A small self-supervised image encoder, trained from scratch.
Model: 7.03M parameters, 32-pixel images, activation quick_gelu, patch size [4, 4], layers 12, width 256.
Training: soap at rate 0.0017, 19800 steps.
Data: trained on pictures of board games with random positions, seen at a slant, 52.0 epochs.
Rows from block 3 of a small self-supervised image encoder, named by matrix and row number. Rows with one number belong to one neuron. Each number is 128 + 32 x the weight over its row's rms, rounded and kept within 0 to 255. All counts start at 0. Numbers have three digits each.
After each neuron's rows are labels from the 100 images, of 14848, where the neuron reaches its highest value: "top examples" is what is common among them; "peak on" is the class under the peak. Only what is clearly more common there than usual is listed. The data: pictures of board games with random positions, seen at a slant.
# fc1: MLP up (model.blocks.3.mlp.fc1.weight, 1024x256), inputs 0-85
# fc2: MLP down (model.blocks.3.mlp.fc2.weight, 256x1024, transposed), outputs 0-85

fc1.69:125208088125084141071113166095068153107098110129121178139195102108164109109140115164170143101179151149121170121133156171156132152152133077093095121116148146098108091052159085154153116095094058128180149139134180124194156139027177094074149128122075092131163136
fc2.69:163139083102102158123108102124120142115100188118125143195164162100130121119089074137127148093102128147144128067162104145123139100141087173182137127112091116129076150085116141092154123143178159093120071103142110128134116090154067146186098168155138214092139200
top examples: nearly empty; digit grid
peak on: board

fc1.320:189116101226153093081128186106165087134117123143166152136106142171105138173095120139102167073126145119186085192134124084117156113069124151100086150092115176160135118138138105146104108125100160097131139148187114121042143157150108087109111083128117104127078127
fc2.320:113171162090141176181137091112095170151126136136176104104150083123112127158119146120078074126123096198121142090160097129108116157126101098160172091133162125140139108128163152119134152096147141158158147114083134161130123100131183190147140132105147161081101131
top examples: nearly empty; noughts and crosses; more pieces: equal
peak on: board

fc1.145:100102101093140139134093168120131162178140079128095116125111180112154118099158083129134089105093138143097129160123121086137170123144099087166139111152107127130176080133130146154100101118128099159176131149126188139117153135150111163111074118110084141144080130
fc2.145:171123165081098153179095149083096149117121148109173088115114157091136192125109143124105154093207058125208168096172112119110125123206136149078135104133153135103143148156160137123109132131083121077112121091121132122158116143148152172097255107133132147108222126
top examples: nearly empty; noughts and crosses
peak on: board

fc1.586:070115072109138103092153143161089101136130137116168111124110076134168087116142128118105178083185125191157147088120177056063138156103119145145146140166126139141132110114144125150162116104132162162127174108179116186037137112104138161123154150097158070116144135
fc2.586:082167140101141061089130096161105127158145109105143118173146172141145197140160142148080119077137140153115170136083101147176170114085157160124130122075155124156110149125117126106108111132072161200161108121129154108153147127172097144076198132147047163155116133
top examples: discs in an upright rack
peak on: table

fc1.544:105146133196111150109109101119140080100148171137065095171108115133120139128147172169153177141092164174111088132158080132149148076143078187173096050126129126132063134141134176109109137084142116109110116160179124205117144169129115145111126115159124088141170099
fc2.544:177135104113154129207097139097202121149132107065145109127129144140155100041132078105169164107121108060156143141160097104183126187128129142181101101161074126086120160116131104151112100162163207138152184144068168126159121118162131160136103131143159151128065119
top examples: nearly full; digit grid; noughts and crosses
peak on: board

fc1.376:141058082135124116079101153072124113122115105138107112216167087161093093144147131197113156112177113131158142111125121127145149139098137137142115121083107114163130121102203135123086144145144121138182132121109103096103198161174129112144121129119155081074101143
fc2.376:160094138126123131133150040175085142147107133113107079039152149113098164090113097126141111138125129169141101064094183151181137100088088097104140148165086121144129123144115105133144168150132158157112124145179089119132125133150114129109177122123149124143153099
top examples: discs on a green board; nearly empty; discs in an upright rack
peak on: table

fc1.185:128135176150144084090153161117143194041138168147131108132080126197164186176126118117232118072132137038078130093091128158161110160135137168091145133120182091109106143151163106101213151140105099147061110121117137131127167119113047121129168111136106122140080128
fc2.185:118092124149108167127074156125071083169122122102104162157141174099036082201102110165165148040094083172133175159115150159133081134116095105084067169120127062124127148124074131130151125128077101176171108134159102139150154143074180107123107140103133151104183082
top examples: digit grid
peak on: board

fc1.138:124057146090130150107118087131157152107175153104098152072184164149157084104100037169137129131131085111094150122121123100149132140134134146166153120124199147160063091127135092120115147107139104100171158143117100132103147170145164179090081119080134086127100121
fc2.138:139109158119087161110116149157112087130116101060091136125107111108124169111120129172090123187141117069120123138132102135146109090179071098151182099181173136154098094155186158161162074198116194119131133144128195084114135108104125132100154141121092149155161126
top examples: discs in an upright rack
peak on: board

fc1.323:197078139102134164100166189066183109116157151116108135110130140156150150142079112075145111103133174112175120123120117164101116052176060158127146114130114151133156102191157167141154086092152105089137138149105091180110069128143134167127118100110177083088131158
fc2.323:150182102152127118108119087090122145123109144097152077110133056084134117170147127113158120125115123146120137110156071125165169129147092189150140091144155110092169129118137050121161138189146079162140135150105157098103088143127112133125119175156170089175091088
top examples: discs on a green board
peak on: board

fc1.675:116154129117185069120142160162117152104144126102185131101102102119112144116130101114095143071135094155118124106148172119097111128091128126169147127101076148167156110101102147195196087088116086142150184108187143138094099096125163115097065115104176076177121174
fc2.675:176119213140190147178154095156163067102140107123147113173203112095145092122159159117119106116099119124149160138174149091205127112148103104108101123147146165134122105142128126113112148137110150138146112142107116157156172124123078184137170084070121110092141107
top examples: nearly full; digit grid
peak on: board

fc1.504:090144116210176176152135149121114192189100095116137157156127146121083177206119139117116100120177075160094163178139167148125135082131128125142114082145129138120101108114131198174086163125076166131195140087124193097167127097150139128248090130106104110171145163
fc2.504:132161170125141106110076087129129131062091116123133134080147099061160135171154099117144120151140181182155092110157094140100165104113117131144183158102172123095091099141129114079090118150111106108078155161174133156172098088112179120190112107125089063161215117
top examples: stones on a line grid
peak on: board

fc1.110:138092124063176121133122141121134098107099166141151126121137093103133127073155111104125071150123140089170116107072104064159154148099051129102173143093130127168100116122156206139149107171160127087105167113145063176157143139063186085080127095153115160177066152
fc2.110:146115109158125111101104096159090122076153120153133174107135159188159078140152088121113104172128091160154096135183060120073108144093115133145061130132143069143073132051136099141154146083104143180119113138125094085125140160122098120123138121149144114118181101
top examples: draughts
peak on: board

fc1.411:125052127127135149135104129191075151157113159125087146131057091136113120150145172103174132080098081129121092102158098079105134110047120133155128082073168118136148112115105083108099068162126160053205142144165121073157146161179098086117082140104116145096085117
fc2.411:119095139136073115123131128086088113134150167154104142137142043114067102125150123158146170104061145115126124165171125103155117131181110100133131137117128125112197116089118117144132196126197078106104142150153137078117106099169103169156134140120153072145082098
top examples: draughts
peak on: table

fc1.539:086082091149137160103194117135121151139151137142120089081120137149188136090088165055096082144134188136163120125136164149148103176145093141169174149123114173129131131126086127154094159129119130140153127103114073134100105109163124154143126119182046160139093168
fc2.539:105069117125061105110061135160142139162137126137157115132083068123112137150180118179114144118085082114088040193133118069079157161123138141134098100157130116131178145111107126125167171151063116107101104161131111139134129120143178158138087135136136116125098111
top examples: noughts and crosses; nearly empty; more pieces: equal
peak on: table

fc1.541:169109128165144108210085144085149091151211126131083141121108132122156148120150120132070142114166155191127191100126083121109088118118122138146169142149159120104119139146138132110188101176173123097109103128127102137153129128104132178113069112093113153164100101
fc2.541:145103154098103082137160116120139116179104116086099115146108105114122110186104086133150113136032183142075196115120154123155079150166085210179143130082107139110161110174150153130135124118136084092131131173151115111138149150110150113119121115149124094135127139
top examples: discs on a green board
peak on: board

fc1.510:139149152185106102159118130152124188149143087120123174121078125069161154114051209124133114123089115170150149117139154143096151079155093174153104204159131152148104098088097080139102156100136123136138141151134142163144092076142134135118068085128097091110132112
fc2.510:098133152169117143150093121173114089167093151155165126106178165129142130166091140190166173180098195133125174033138117128178119136130146144120156120125126170163081140111108136158128141085120153121079193147153132114142161155160139104181121144147145127158174095
top examples: nearly full; stones on a line grid; digit grid
peak on: board

fc1.257:063108140120095158181121092138161202146118123096070130092127130115115090147044116079135139133129196121174142165122165197095082157154098149118132128113170065146157089111133108186079118128146134111138117157119172122095120092119090178130114160088190104143168127
fc2.257:115155087102100091149155183087119158129133096143169127127089110148116207122105099095077151174106157155151164102152186124109087141170169171119131155142139133146102199145120143109145060147090038142145142063135104090127108124094122109129174107155081134125162108
top examples: stones on a line grid; nearly full
peak on: board

fc1.685:075083079134142122129099107097158099126120119139129147141149071176116156092123124095173099138084029123146162128117150130122128227094133152100167097037136076115141088124157152080151099120141076127135168168152081137131098090125145130117147138073105122139117105
fc2.685:142153108105137167125155143147128089124193096054209119114094168172130118075178120139177096088089107104168074137152190151121103115105099167134101131121077149149142099147145105132085110126046137182118151101130064155126062189111132098164149093097143089122151114
top examples: noughts and crosses
peak on: board

fc1.580:080155162160178126195110170147127107103139151130108125155091117133137075159152088098151122101108113096096133130112156149132193115144127158158126165130170103151142096184134181116105163143118140167173164148151138148189093132130144099110118065135141161128122154
fc2.580:082072160088155095053161160100122111138136117188103126095203126206190149129039091147145106165171093116108130128173122117091117085156147194174116143125091098033129179083170189112111109126112107149125128108134089097180108133148148149182151163164176181128132101
top examples: digit grid
peak on: board

fc1.66:125120137149144136074090124001052107142200129089110105149120163109127113146093090153150059134144116073122130092119150153158124056137143150118144149136124098139114138119118109079112137105089125141127155119171122150166203125114170089152160180081126133132127129
fc2.66:104136170139176116098102089180108141133104160141190117166170182119086145125134145108147188151101105106191169187133108113122149096154088096176098128112118097099100170118198123089149152133109119116100126080109118132116140161115115129165091167153135143106162125
top examples: discs on a green board; nearly empty
peak on: table

fc1.472:130172139129153157167145147136169096184089141140154077151121137156172126095126110068121153107107137108105096106123136148126096188142165139134092131153078128068098108129106125131113118124178160190142184122075101114107076151147165169148096146165117062166191147
fc2.472:166167114193162096115127120160127154128138081046155156107166089059092162152113183109148201099071069203094148069125123103119132090156124168071163079092081175083131075113165186124141118117097115091100110130168141091121121137149178069164123096109104112075087212
top examples: nearly full; noughts and crosses
peak on: board

fc1.757:111164133159088085163144144113138216157153124081120096110153135185155138099160192131147196094166145150104122108148078102155098174132093160090123113158106064129131128111114114135143176145095119156127103141126073153121157090145035090159146125116134097170159180
fc2.757:194152091147133142150126146165095104055099112145212119193114121048077115091128112060143105174122078130138146146171177116093067140137161111127177136090177119125089157134114181131149084133142152127120162114118130086142093145096146216175159087092125143111131110
top examples: digit grid
peak on: board

fc1.622:143175074145148177118130122149125090098093068154134216080081122149115119134090101121111113113146121151104171131140112111156164131146124111159092164105163159135179094102130120147136095117134181184111038125103150135153156092114132144088120198102120060135111129
fc2.622:095117159164185115157128137121147134151169144101192100195146129106131114134130140104123072104054169095104150185189070104074107148139156132128154109132104102144115144110151120149099104168186122111122125091183119175115091138096130128143123100153063179114144147
top examples: stones on a line grid
peak on: table

fc1.531:094171070057133121155108054143129071098085115158115186118150135176162145148140157161130156162135083122114105116092141072185099125111172149168132083141133119077087108137168166165149187123147151080097173087100157201125105101178116114203150134096084124119168109
fc2.531:153124123114156098125172152102150104089078104165115149175167135129094080103112162150103153116144119076111171122131185172113109156120126137132141153106156138097054128086088143126114121121170088151126106112139102050107151084136161101126119145157102119110126124
top examples: discs in an upright rack
peak on: board

fc1.338:106178098089095103122134180080120073166136109139072134112152161100129239126165171131171125117105083143119154089113178158206161119137030129129099110133116108141083114149035114132129146101058117095090156119149157141160155077138137090091124071126115136062129111
fc2.338:138163147192123121132159108165187129122113142064247177149134193176121098094149142116148105153114110132111104105106030128112110173122153143171191150111114091118132128104166137128089074168159137088171092143132074107150103135136163122127139198137091092138105128
top examples: nearly full
peak on: board

fc1.82:110193125129177121195113132109115100113059084158180129137108163149149105121147138164161102188171098083113168156159143182145108120068125171108097162111174129115129226116136088123132148123195106132121102195194121119097107128109159114143077083112107113150174097
fc2.82:081131144137117108125130118091078107124094076131092160086084178171109132182092155161105142141153135102135153130129080172142183146157189085134131158097126107143093163136110120129169137110152116160151141148093159135099126159089153102188151117092113140131165131
top examples: noughts and crosses
peak on: board

fc1.136:165119102180087138121137164090120131132090162150111115133128164117067140097107131104076089115176112125128079136152111068199144156154147122107140115072169160128139113093175183177144157070079138186161151099176148108071121171141066149126156125090079127131119062
fc2.136:121119112102158104155139105158113138135155112079147151084168079177136086124169080153170066196089150139181151131158164125058121100102060164123168150144117109152132144187116138151095131124173078122109126148053076121142183114124227093149074081165198093131176121
top examples: digit grid
peak on: board

fc1.215:137129117100149065084097116090135161091148135166182114112151191157120112058159142074123128132118145182057166128103185128096105227099125134152057175147079084114094187163119106128089136154149167124166147122120219179115141142104137094172089151154128110109166185
fc2.215:179123091147131141130074094149116094182127142139133106132119051120122085069052172184192160168047105118206175133150105153103152065099084155115138103129101123136150121122174133141119165080121127128135132148122140177131152133090132110055156120149137089093096108
top examples: digit grid
peak on: board

fc1.383:079165187101132141110177150116120140116089089087061079108189162168131100090138126155131174142149145173098137053140157078139062118132114115139132160155157162117112097129176139179163159064098072156158131155192113129150232092154105091170131102121151106109141093
fc2.383:132143074122165083070137144147035109156110154178131131135132145107072131116189125170125075161061073076130117105122108092146173146173163140161114166177140124098174119153170128089085069174066175096105153132128096116110177153131102153157109156075171175161150150
top examples: digit grid
peak on: board

fc1.310:129090063154134137114125167133116139074145139131114113156081133161110095191116209104123097151085116101083142212096129098164152102148148095133108138184147145129152112149134144093107160122145101101132120120107135120105129103122079146156154132104088155107137139
fc2.310:119088114138101105138151118149253138147116145113156120138172108119093146167124177100116068153155110133158168170095141080176136196089090098108135073108131100094105118129079106139138170177164118092162169128148121105126105169194100135130144119111151140120099150
top examples: nearly full; discs in an upright rack
peak on: table

fc1.153:179128123088120074167176160137141127071111093090103171092142107143157111138120144127085125123104159153160159110151146128124139145059111103042107130132129144152165124126138159153144102162127190158133150129132098119169152116133146082165151150132112117168094114
fc2.153:124087171098150190175082078110099151131169158073106109137171120110073164177131119135121119117103090111140099110124146131159198160166105111141115101078135137131072129126156132148138181127165110100118057188056094116086144126100125150125118082128152174124132080
top examples: nearly empty; noughts and crosses; more pieces: equal
peak on: board

fc1.90:116075149120110112127186066177153109132175135147087098089169108133138163136154136069111108105097089130157138073079162119124153142140091086107128113126166128066201159145145128161150136124192166081053124135114124104118098097070109148100128096139089092105153111
fc2.90:078126223090072113141099167111132129096106155137147105143107139152127144103149164122120133116103162171088140100109166128123137078174171106097141171077121092146098041144161132096077133143148086140149125055094154180115197097148132161103060130175162193148123160
top examples: digit grid
peak on: table

fc1.475:081125154138072110137153102106142122093077113111105095144101149154095086172124062136134104105121095098071107126151158078132139116170168055133077087114147116165097082112138138129189135106156124090100187081111119133191113124169082119100051148117128166128134118
fc2.475:162143143052079158106096174107154110091182154126113141132133133104097127149127060108162124148127137166148113147129126144091168110130135117087127193087132167175136127175122095126103182106172119149088150148105095183120108125125155142140141150119214144179078132
top examples: digit grid
peak on: table

fc1.28:147104059103142104138093144156162161109170125085111215128111110129161102147137116136092111150093160108143149160124121142144119108104057133152116058068107081087088184144126080097146124172141115103141120125118172143155176115072116126091162108135086077141174146
fc2.28:143143123142131136151068092138186114092178174142148131144115124060109092060163113073144128150161132095067137158110124158105097134148103110148094136109162076120149118110206115108086149102121126112131121105140104089076104157170145085133129160189112134079005111
top examples: discs in an upright rack; draughts
peak on: board

fc1.562:143106148164163145128133077122151103117182133145142062191086075178170139144115099108094127128105175121075129168197134146155142153124124131161158157113117122149109117182131100152124080146172126086140132134138125153171091152114078082117113153081165104134119152
fc2.562:122096184064131131091136116156098149129105087157100138076177119103094095154133130125192140111179162085079109118165152119156121160187083155161134086048136130097113113098149131193106061111119145092134139107110137106119109078145146126188079119032211094159117127
top examples: digit grid
peak on: table

fc1.337:110151148057180050136128063127151109108149085166172081103073160099126164108109100125119129114123127134087076096173150178199128137173142151129044104079188174179113090141101167136117105146150168119085066166172105165137127107119092161151142091165115155137119147
fc2.337:083097123167098164161151110108102136107119115142125084124100129105135107101087161103177128069104135175147155132172095124104068137020094134134182118095136135126091075174127173141118151129138106108136124132144119106065115128210113134140147167143191142097101164
top examples: discs in an upright rack
peak on: board

fc1.183:090137155068107134154083110186131147132143163151083108153151163160151129102122144162106117103146102082171137135158150128150097115067171124107094149141106160152049149112106131158119105104132143195162164098120157085110136097117175142105087131109155168138174132
fc2.183:177120186088165151108134108104099144145123115154112164051110095133157159136119100097137137069118174123092112136145081121140078128093138086038108134143120080127129132134080094133143144163131105129125103147120180108135139113131125132161125117145113086113117151
top examples: digit grid
peak on: board

fc1.306:087117119163144150139098120110159139149202119092124126110131140140181130091139059094146152061117121143091103091131080106178167123085130088101147160114130085100093118182123120247152107122111123141138072106171164155129144152090148107126103078124107181078151125
fc2.306:089108191162169106127121157137031153130140146071154112099095161114094138190108152149104145061099152108154204200079124146097196181160136119143133102118106148137128170115110135102183042141090099177119048141140145055152097144140142139093160136158136096112084108
top examples: nearly full; stones on a line grid
peak on: board

fc1.36:130143135061096176215129130094124156075099113105136154152143128176142157128175142097162121159121102117176152124144146132121146098222186129137109119092134198173189128142094127113102093100102170152149137118116135151142104114093135119065134165112129097148115134
fc2.36:135109234195104143188146173148076158119133144164106097134113151077097183190099115089160156127129121123106126201175158150107085093159178142108021152181134175114117153107149153128153121123147156139115113124153155138098167153113063166124102183098056179080140147
top examples: discs on a green board
peak on: board

fc1.2:127079143125138162151105108162195110121179144121192117140110161117094135112147156058143090172123110097101114115118088080116157136147089157141115128137120135108075145128147154087153094092137123126174098086163111086138129142158177133170158108152119162116099096
fc2.2:072090148082108127083124149120068119116125155120126106145101137180118093135115115121105140121126116126104106176101136130132083117151105083081118132096159107124097089117126152126065098160194118172119167148158144197117111151182122091141155183135173152167125106
top examples: nearly empty; draughts; stones on a line grid
peak on: table

fc1.262:121177044118106094153099158144116080215130107186102154158081123102143122151109110101070091145117091180134139100127108154109151194174125109115180110162122177104140115121162188096092104175158188127125139166158072145111125101117198176109123163100153136090170186
fc2.262:131027191132098121096114194100123136189109108112137114115173172090056129187118139181172161103099119148148105118117130138059084156105161165113104150113144109156169138153084070126119088106114123177137164101120081128142158111067155129162088112160093132158135070
top examples: digit grid
peak on: board

fc1.373:100140111110164168171110105132126176222192151123143117155136100081049140104093110132136130150090146139138159123123177124034079144086174135125076110108133124136061135134158076173101145115132186117132160169174209112137083074111105156146130107137109128159172108
fc2.373:169129072135131085130156107149141112103097089140103160096130155102122081158086135146134125138077160094055080092146089140127143116175075162144147132128134078163129176132107124148124228181117073132156180127137131145196156149130107091131147105156103209147141138
top examples: stones on a line grid
peak on: board

fc1.569:062124142067086083165200123104081155119161188154087089133144134176072080094097141162121117167104165140136134081116152087151129091147131133064133186118058080170097161112121134158173113107165061168062144102139167141122089069201105141141125118115101119064200120
fc2.569:166139192130113149114139128148079120073186121128124119123150117122142128088164115091165137182128139135095125132119120134137152096191166150153159072110133169134131190204048167185200073119148142126119117138132124125128072114157175133134078165189088144055121150
top examples: nearly full; stones on a line grid
peak on: board